Rows from block 2 of the encoder of a small image VAE, named by matrix and row number. Rows with one number belong to one neuron. Each number is 500 + 40 x the weight over its row's rms, rounded and kept within 0 to 999. All counts start at 0. Numbers have three digits each. After the name is the row's rms in percent of the matrix's.
After each neuron's rows are labels from the 100 images, of 14976, where the neuron reaches its highest value: "patch colour" is the nearest of a few named colours to the mean colour under the peak. Only what is clearly more common there than usual is listed. The data: rendered roads seen from a driver's seat, with toy cars, trees and houses.
# fc1: MLP up (encoder.blocks.2.mlp.fc1.weight, 1024x256), inputs 0-63
# fc2: MLP down (encoder.blocks.2.mlp.fc2.weight, 256x1024, transposed), outputs 0-63

fc1.3 103:492457505505498498480491490530477495431459512544468485505480475470522542483406471536464516435513516510408461513495545508467549513450497547545493483544412525500526474506516478502466523482492523
fc2.3 115:513513506489536515483487528491525538541506531612533463495572484480535506520527592464516485526506540492567490488477477454468437467580520442462539559463557464492466449460468582441527506529546494
patch colour: grey

fc1.17 041:455533511542519534531541535498514462502415483610507518519557448516528526498546522504512531483488433498524453525483460532557514457524466547515568546493442521484525557564508483539478523440543537
fc2.17 058:503499526589454454494533509437462500523517463523505468497546520475482490431505509548524554503543484525448483353589524435415512534503461468486473447481527499406485481492491510503473530543438496
patch colour: blue; cyan

fc1.23 089:479537496424509484487458465512495490519508482561506474466484517476484522476534519437593493441503500561543546461467527518437559509455505469515492505469529485508433555503493498418519454442520549
fc2.23 090:454533493544468557514528556531476523502495519449477478513559484475496500470560514577513470452486498559470425487561504504454485482542463504516552464489482526446540433521535517519521501490504473
patch colour: white

fc1.149 062:470534528510555551471514525446533501531483495491480490455466505399525492463541529490464464503420448537528408544468504562496489511521471513532547448441534465481493497539553458516446489486495491
fc2.149 060:492452529506498556542432516541457552505521480552504454520555457506506517437476538491571519507532529508485504453610431539405530532512504518437465447569525480402536500489453507515456554519446528
patch colour: cyan

fc1.665 093:582498512569522522552513424572523490528500504528517492530531540556456528510537460494481516589483560472491483478509408497515456476527499499555457460465489484479529514486409448517486586528510458
fc2.665 101:448481571501479494488531414479459425507479470394509466431493510467467457467410541479539504433544432506471520471527556463436520489465449458511528480491527531525492510544477510456515500498543499
patch colour: blue

fc1.200 136:547515571536516454460442478536511489524484526497539510575398501497495479510494489482490435445499470499442470491555563519486544578507507558460489518567552554450516558520561533469519491488463466
fc2.200 142:509537488443478508507566457473467519491481459463471484501495543513480493519540491475533505478484544466522551493468506517547467398497512446495484560498431415520516511506487424567474547517514468
patch colour: green

fc1.69 113:503465464523473451450543514472535495527479503527475515530500476477525467492543562485446510406494416494456520479551438532577486564527444548509485496579520517453461521510489507489492464499559550
fc2.69 106:522467463549508527474453466472511500504428475530475539476459516527497478497446542566480588465526546529503412410492543494494533477484550479502463582459527497498532448499499520455512505525461477
patch colour: cyan

fc1.182 110:507458529584504476542449525487503510516483499507458503543459493577500496471494503486537488537591477405477443491491406489480516511412442521429464480443517517571504453479506485512540498510461540
fc2.182 131:597529577446519539505499487490446526514453530523501546488498516448461469467505595497551497481500482528531339504476526569501469506486513576467492549491529485452531512490472501502466504507497556
patch colour: green

fc1.469 071:513479522490451504510480552458436409528515509453538486492497495485491463506537481526447487479477482507483427484522474517424471589493540548476512519515600399562527475506546521540449506525528482
fc2.469 064:533505569470484345512468474466559471471527539423518514486461470502473452549477516571446492503548462504515503467439559501464448512599472503533499505427495583493511524427500461509540450428533538
patch colour: green

fc1.339 111:460432593511505459522567480492488493548552503512481440484490449478492480497555529537520577424530453487523525531521549468537458450431494546562506466505553518502505478460477474457536456398521549
fc2.339 071:461511490567482408518508475491500493592475525496515497517513470463473486491501465526521502517602520550459478397514541422467494528516484522614545502455410535481496491535539530527516487530558458
patch colour: yellow; orange

fc1.280 088:510497575584555528476447574467519461587488549526476539525482476420559510512464457528542497540481570512493500453440490489519509470513526508543491445474567509559500519494455568572464460451476515
fc2.280 087:577511470502431523554548454543483485460446505403566521529430517531495493415499566481486501457568522497474500499576509430432440589527497461505515513506573541467474477446569544499542542583536528
patch colour: pink

fc1.30 083:439522535541556494522458455508511536517451455416535466501480521553535550536551494485537482541512516557500523528536457516462447553550544514507499450502537467569524503430473527449497464476522488
fc2.30 090:429530518444505498537483532518572538499604532446482555505552438501494485510568477519399479517456523543494488553491551549520473433495460512537512456497482485518453497545549483535524401488519555
patch colour: brown; black

fc1.20 076:544533507523483586516512486469534516494490550520528478520514563500506560517466524414461518470482425546480507615448513516515481505465495476538506527465474578511395482459533446497489443550509532
fc2.20 084:452509562533498516520530495543467499446496539438485490494556497479541543459536481491567499502530540458483443465543530531438564476531483539494495517481532366411610513572460540510436497552488515
patch colour: cyan

fc1.93 117:428493496512440476543532498466483499465398503456457536468543537537465488524573463538496486523459493465462437491498511535482487551401471557484441500504490522563536502555453443469493629445490429
fc2.93 109:555472523428497502510502490501450525498512465574512511548455547433481446490514527480526499517538475495522554429497602473442496523562506452498545477500535412440524482445492518495497460553529542
patch colour: green

fc1.459 058:538463491466468488565526496568501468453535489424464478488459480522491539523480460499493563531485477456553435519478522488522494514499455624439500427462518475493486480455511505447482474581514483
fc2.459 074:431483530447560414531483501482549437473546511486511533459566530443511461551524482484481448490454445533474495487443534521463353512522489372508454500518591508443523461438502468509493453488529483
patch colour: green

fc1.345 112:501557473542525512544549478517474488422499502529465527487495399433471522511517528488492479562473501523514468482503552490536549540528499591462466519459608421504493491528500466525527543519513511
fc2.345 115:472507559567476442485522492514464501589486479400519473499487470478543538507464511525532535436482548429511489501521435577493435541517525458531552481485511560462545455520569500399504532469507461
patch colour: green

fc1.102 114:494511561562495465496481532440528546442514512545498457525525512490523459438483524475531433527513557516508447503443493492560551517461541493496507491548534449652457536464536471432471479503543468
fc2.102 124:466536501494531602526488510501467476540498483398487534512499485511496539495487516441454555431483513542439483581561488563510494449452466515513502459421526522468610508559547523501476495480471517
patch colour: blue

fc1.66 117:516496462437442515505491548527487478548511501496543573528413471476496442482483480463478584527533472505511523525538468541498534615536532511529508450486460517521501470530461556491504481515478496
fc2.66 114:543498527471520507452449479534465489480486532439501531512515497484540487525518556465577459449558481472551493485545548518506477434487472521565439516525488510521522448435569519545506480551461488
patch colour: blue

fc1.198 096:530481558514453506460515511450533539546487605583490474478498586425473471571547460539489452518541524423440466558428501497490545511485454463520551522517540558482476560559500522537554515390478471
fc2.198 094:507539448520512411505478566459430474504489538455563497483520500533488544464501470481475503432438546488493447549487475505530493536542507494524458493471472474583549490492543456431509529488500506
patch colour: blue

fc1.614 120:518532469520499464502572575556447419450555533536527533450531533378496540522454506498433481508428467498558489475442523551492527574471546519471474528482486462422477506515541454549518532486498516
fc2.614 078:533473503545493510543509541517469542513492492580517468528572469521485508442535452425547541487531509540468496474562491470470548609535525490487481477496543488459497504484500516562471489522496477
patch colour: cyan

fc1.457 100:505462490569474382516484525499501497481536429625501472481435477542466473489481495493533474520502554511478487434565510500539588530498439506529511521468472475512564512504470498590501463510503547
fc2.457 121:473478561461508602476521450498575517479436545486472594529543497473476527439503430536544496435468448513481506482492509544502426491501552489437443478567527489481448485485535389461506546524455432
patch colour: grey

fc1.360 073:495514514576471484581435502531523428530542477494515521520489453486527582546533496508459502500491513464594395448481547523512466523523471583484531453500608469514524494514489484448487475582438543
fc2.360 069:448551562468513378463415497470551483448518529487499561458515481445506483532500473524518540530560444510462460474526483458486429491527470482533477461473543522517485523409547529531493397441532473
patch colour: black

fc1.627 110:516533521530503392461430552501459483498486484428462538555485523545459516542496496467444502500540502499513481545528529522483531608533456449520493535517531561541523499495530482451472508477509544
fc2.627 113:576509478518508471493532523521480433503501495560486455527470490513493477503526472497526526441470437467429457463512463464490480547465530526491483532448562534495434467512557567539521494490481414
patch colour: red

fc1.553 100:550555469476527450491547492466454463576421535494538476552532487519566553501475472525475464550500492476472525516571466525535572470524497596485499484457473582491550477460458557544531540530507505
fc2.553 080:452507598567527491546579508507515458495511458498452506471476485477493497487462508548568527508489520590453489441469556416414484531520448431502449588509469510502439477579556538512484508471562486
patch colour: grey

fc1.48 063:463555453591504552497534486469489471599491594414545474421534466488585490526476499466492536555517496518534457585503568506588496492488458513542500499549448528536514514504526510546511500480533504
fc2.48 076:534554522558490492518548501492458531539520403583508476519507505467528494486522570570500547479594550563407484366579506447446557515496494470461502494482523485430493466476540510513470463529442519
patch colour: blue

fc1.715 117:552458558560517447564449504472512452541511492579447471453535517560495448499520452541514455471463500510500488497492513487453482595488509578457497485501462512533485484414516362409449497490430446
fc2.715 123:518516557473504511464501557570432544464525519480516564585500491495509505499503538496563541493515555482493497492505511528497511542514447478526485503449558470395557474512515515507524483508493470
patch colour: cyan

fc1.96 080:542475562507496553533549497494515524513535431548542484483523534488533513523521449480568480527504515597478543463493519502435628501504530446554533506476462500526450552441508542478465522452590513
fc2.96 100:454566516537512451492489513531454554535516590548486502465587492548500521480498543528467455464491477504496435460529487518407537519519449533492598476459510517469491428523533442513534513469504471
patch colour: white

fc1.623 104:522506525533460593501452537467466502472556532484473549439510469506556477517493563508508489530529552505512491489611508529445521549506494409502513539468464471520463485487513483549457436545520543
fc2.623 106:497536427492516479508577456494478486507431481525570515478496586489537493453480490459615536556474498469485484496439548482521557484479501484511438452519492537494558534529566521472530543568522537
patch colour: cyan

fc1.641 113:473486527549465468553487470491530550418487495476502444518518528436513523455529456514492522504498545501449490582492471564476452471528546498504528518622519544511464483513521495537457478521425470
fc2.641 113:420460518491516507485506527432525410583466509505496509496462528506490512501488499511529528511496472499490393460524489465493434486483506487570494501530538475559558488445546557446402497531547538
patch colour: purple

fc1.569 042:419575435489480471543504524444523456537442532424530506483515461442527559422540536521547503454486493496537470516427429488486445497495568570475532516497394495489512547507515433523501506491492511
fc2.569 064:529489545574489437509523523470454550518514437557514464522579532500494483488485532567529545530537553529471489371618533466447559543508448450478503446491525512406484499487513520508438522528503499
patch colour: blue

fc1.707 067:588478519507449488474440476483473458511481515459451479458481505487466475507542497502431516501463540443502449535533563548571487506521523531507528506481636482623516534470515523503556474521531476
fc2.707 088:442513520522530545586469512526579450483519490544574503539523538481503518529496521493544487495447445548515533561439505487440400484535503502445451464554515503451477495513464433546489454435473551
patch colour: grey

fc1.661 107:567522533503515478512419479499569525501501509420541544479529487523516489572499485456516486536527445596494545449564516497469520543550491460489505403482453529464473508487491407501468557476521473
fc2.661 109:530505477507563445436543497547436490517504464493528449467466490531525482487485460576578469469539517448514499513430516508544481467465520453449553525479436456452530474479460525537516477572474485
patch colour: green

fc1.84 121:508420507512476464549534501548500544472504466427537469536464541545578484524472519424521520556601506493479555504466468491495607470558483518582574500488450524504516534512547431479543502492454536
fc2.84 106:532489564485478485515435466476485592516468533470431468465486526518502546475549448544510509522464436499546440475440520501457594523550474479323471545544493500408475456560482456508541482470440532
patch colour: pink

fc1.298 103:510549516467528595469532536486510485553487529488485522488534547492495495511500448538535518559500501506526504602377402526518442476517479482504526499492469487552539473458467577540504495510514471
fc2.298 105:550511432503494497565506448523526494516498493574555422506434450475504536438512520457397476470532488517525503519542545508511532522508529510546512468555568556556476540530505458456464472511490513
patch colour: pink

fc1.492 099:448481501485506506469449573457478525542476508539448474525574413541532484424465476534446563524554484473498512471478456505512505499466525566457503493435483502374567537506437492564550612517469452
fc2.492 101:521553564524521498494516482525415552539463527520510531502561457498517520458528498483512478582592511565414481456574526475465475580546454550526511499535476568465505497490518495509517516558468507
patch colour: black

fc1.570 117:624513488493518471497556419459525498491449530549545504501477567501519508480452500588506494534511520466501530506548419489567485540442485500486485444568487501502490460505472515539514507463443462
fc2.570 144:474490508484459479484499515561518453482538486462529491509543557474489480514508423498580511545539509498470457505484536511439506484514467483549474504455470476552556485461530500476521529530456521
patch colour: black

fc1.294 041:416545528518496515475564512463529507527513536517458542497548464515553518457540625469535520469501484521516436484479505548517484509509528488519505552459435500507473529554468471489505482486518580
fc2.294 055:509423558570462540513502535502455573568477449579528432514560489493485540459472536530564550477533474512463496410639471509443550524485504507450501461532556486368532526462494508522462513521428489
patch colour: blue

fc1.662 117:574515465468488456524524473500527520494481492528500502482542450439497528481462502538503506524533416496508449456529491472527517499507471498471495507448497520489507485510428502539491514518475513
fc2.662 093:456510466502495503489506461512471457548490578502407464582540514484450473474485415538499543492505457513530496431486497429470510503466449521524465535527492427541517545506505496440485459531536492
patch colour: brown

fc1.597 122:537558564554540488476532541446523485565520459416486555474410513561497511531436505506449498499514482478477532487587433530490556487538497458460508524491516423576477457520546494455465500568488475
fc2.597 131:496455531498463541518495485517507545480481528481502475467461510504480478447546560521495522496466614517511489543509591487493483458497484483401502468529496605502454560519470468565570496436478544
patch colour: white

fc1.402 080:597489565489526513561553538488527488497543516519486502491504462445479525507500527518482543545454480438542419510559459464528467493461506531488478436495472458448472544483503429558522474531496543
fc2.402 087:443460536478526444530505540508553491513532493417484494447525545511438503542513518502554455489494477513473533514481546517398408553494488408513474502515552559508477524488501510443497487482519447
patch colour: green

fc1.235 121:553534516420532416491610477474473514493526484493482525484531431505524510497452499531535462514515493588506497432492506541522546532513501509526492534519563535431550450553558458571535515475523465
fc2.235 116:509509511547523551539441511547525439486495423514492498451422552503519572513588496499464505455451462459477452476520552507545465518508528533512485525541504559447472495499472490509562511488536501
patch colour: purple

fc1.164 103:492521586486503515500464518509443536435463513451499451494520488428541568438500433547479492540507491526529439559449556523527474516467493452514542531555528477546486506401562428471543457516529511
fc2.164 079:405545451536486408524547472493473391471547518586516505494579502422522456510487529491511490508526486540484481411515495464465468477512489440619518467452547532485443438526501589495495489505547512
patch colour: blue

fc1.703 118:484503452468498489532634472487462388511552540484506470485496493490592500482416528441593442508464431557489451575470553518576479531498462526443415499525481503543438464498492511525488502509496499
fc2.703 085:558529502478535453494446540517451561610476512633504494475514549514519534465491493509406518475630545437538499442576489489431466530526529470570568504510467487494532577548518514485479526465507517
patch colour: pink; yellow

fc1.742 048:470493395547469442483515568476545454474443588501464513518561422551515509472536571520517516490494484494477526513535526541547498547540559565457512543472447512476542493515545444528520500510495500
fc2.742 067:549511537541557488520511511498451531536524412579522433518506514539523513527498487499480591535540544459467458432564491443461562530475500449536501459465537504378468511481523547497477484542527493
patch colour: grey

fc1.118 137:607556527532524556507551556529507549551527475504449504426448464511533442481567557479477429512464490495496386415496465488467560566473428550499527422521603500467479497463512484509496513511513504
fc2.118 109:432510496468516529496485459492460562466564516502512526535545478497504476477458497542527443541474544491519464536536500517450513415533527497454493544491469493525532512542506464520594543501471569
patch colour: pink

fc1.343 099:503484561488550478563460522487535534456515440525466472494505479463430525494553550537482486551466575502512481486506466508526520560492532559485480472488531518448484558521513459541515533464494486
fc2.343 109:477527526500493506459493497510395405493446505441526514416548550463515550463508501470593542548510404503517509469496529569460482468438492441533491505482600509526528477509436568445509512500555530
patch colour: blue; purple

fc1.735 081:553532492543507460547528534532502411467501516501510500504479485496526569511522502477547520492459416498506502569445483545482503439528448490467472577484518505474495520593515485483523413510541510
fc2.735 067:403492497534514562529455520544488590554484531514466525491537481491490479447493511493422469495585515547521443461566497444507543567540516461504506528531488528495530530544519543513512566518422546
patch colour: white

fc1.411 103:475549494471517481518535556515497506455517583458433558530481431501464468453513506510500504443486505538500440500487500489494514515511536491436462488462495485465492492452554448485454461537478534
fc2.411 093:507503549492510511487441512447492517566534503494578466479506525572509547509473502494426497524489588488532478486570574483487403455503508478492537497521532531534491481595479534449508549459516533
patch colour: white; pink

fc1.611 102:485462508501541519493397525513463545483442503477481469521525486467446519471473440482464535502482502493465488480481468554505462473528471571499514469463523511436426442534465496504523510521486494
fc2.611 116:526523574560461476492597469477502525495500523468469558453499434490505512529527570467505484519483472469458434524506516505461396537528507475482546535465489508472530513495491491557508518474479572
patch colour: green

fc1.328 101:509542522480514510501610535539486469513439464476491455498497478524561519528485470440569422494451434560519505534470544537503592449467487519451521493512473478546457519462538517445501542530554532
fc2.328 095:507495532561497417534502505481448507521498566487585502454548524441494523476474458487539546491541437520422492418582556425418497483485524484532579533502488547519468487527517492563462431495508464
patch colour: cyan

fc1.472 045:448514508560538526488481528459555513481471559570458561520530472500534535498538529482497537459503497556487466557475567545484511497524489520515556533446544511544531572568470527525475534445519516
fc2.472 053:492423501520454561521488523491464553561471465575535438501535505487479486411476507532542539504526464470453485414611432470485529485458519469455487478558551499388514513494497511459453517536452462
patch colour: cyan

fc1.663 100:517504576506488483447470551495463483503506464516492565461523523477461503501512485527476466493483461495482441573432541494407586533504478548492526484532467443493510580440516492494583502453535510
fc2.663 079:421551459513526474514438487549501515547495569494465466488475507475491505486479557462546499486456514541478510410517520501525481559486484472576531477480593438507431468575483583538537540521479548
patch colour: white; pink

fc1.636 102:458514513497498478511538531527505513568469401496523478528504517508503516525534554488523525462579444537553562519465500463384585478500445537462441459487496477484471534554505481505517472480538517
fc2.636 084:469553507531494547596443495496520572547543535478426509485530544545527477508536546469541403533544565471499449479484517500517515515595451549500510474466516541485461494598501532533613602449453556
patch colour: white; pink

fc1.712 079:419469449466491482455493499479520544447450558435473459483521513508551511524444461543522547519438495551514525541471518542507394496518507564469415452509558429419508481562449402468555491487505452
fc2.712 091:495510537490559459551513518500466501529453471520471471502501523521446436424496509477487536470560594483513500365516452449498487531526475500552509447447486538461481462401505486479417505541534510
patch colour: orange

fc1.502 095:611471512582508497536460491516489430502476489516520526460515454511563511490487466472543522483492477533515501531501502423497622475529551550525547518521491549489536546420520521418496428516483569
fc2.502 087:465569541468501454508446455438495458475483493439464539547495526459450396500497558532492515486492493512513518456449601508497436488506417401516512509456511502501492441522551462478498453488539548
patch colour: cyan

fc1.178 099:617498468385438495508562506545468520508509542406453481504450499528511529492553431552457571566423419470457516513447481492479461467517508543485478439507434499546537517519505472485497494509574477
fc2.178 113:362536418544555500551442487465488574498494475500556470549564545538514522518444515457471511489497470564582510464494550480439522496514519430583471559534505418374457509482467484469498455568475496
patch colour: yellow

fc1.89 108:599543496483504548479526525489465531489460488588507526538461452403494540500460525565496523521475515450495479522462550561596469488518458513481504487495479496511466533464500456494526513471575461
fc2.89 115:423444514524531497506567519514545455447503519470491428486517530506534493474498473574485463393476495546457498487503465462376437507556496514532537488473559497526511497528511534504504548478472559
patch colour: green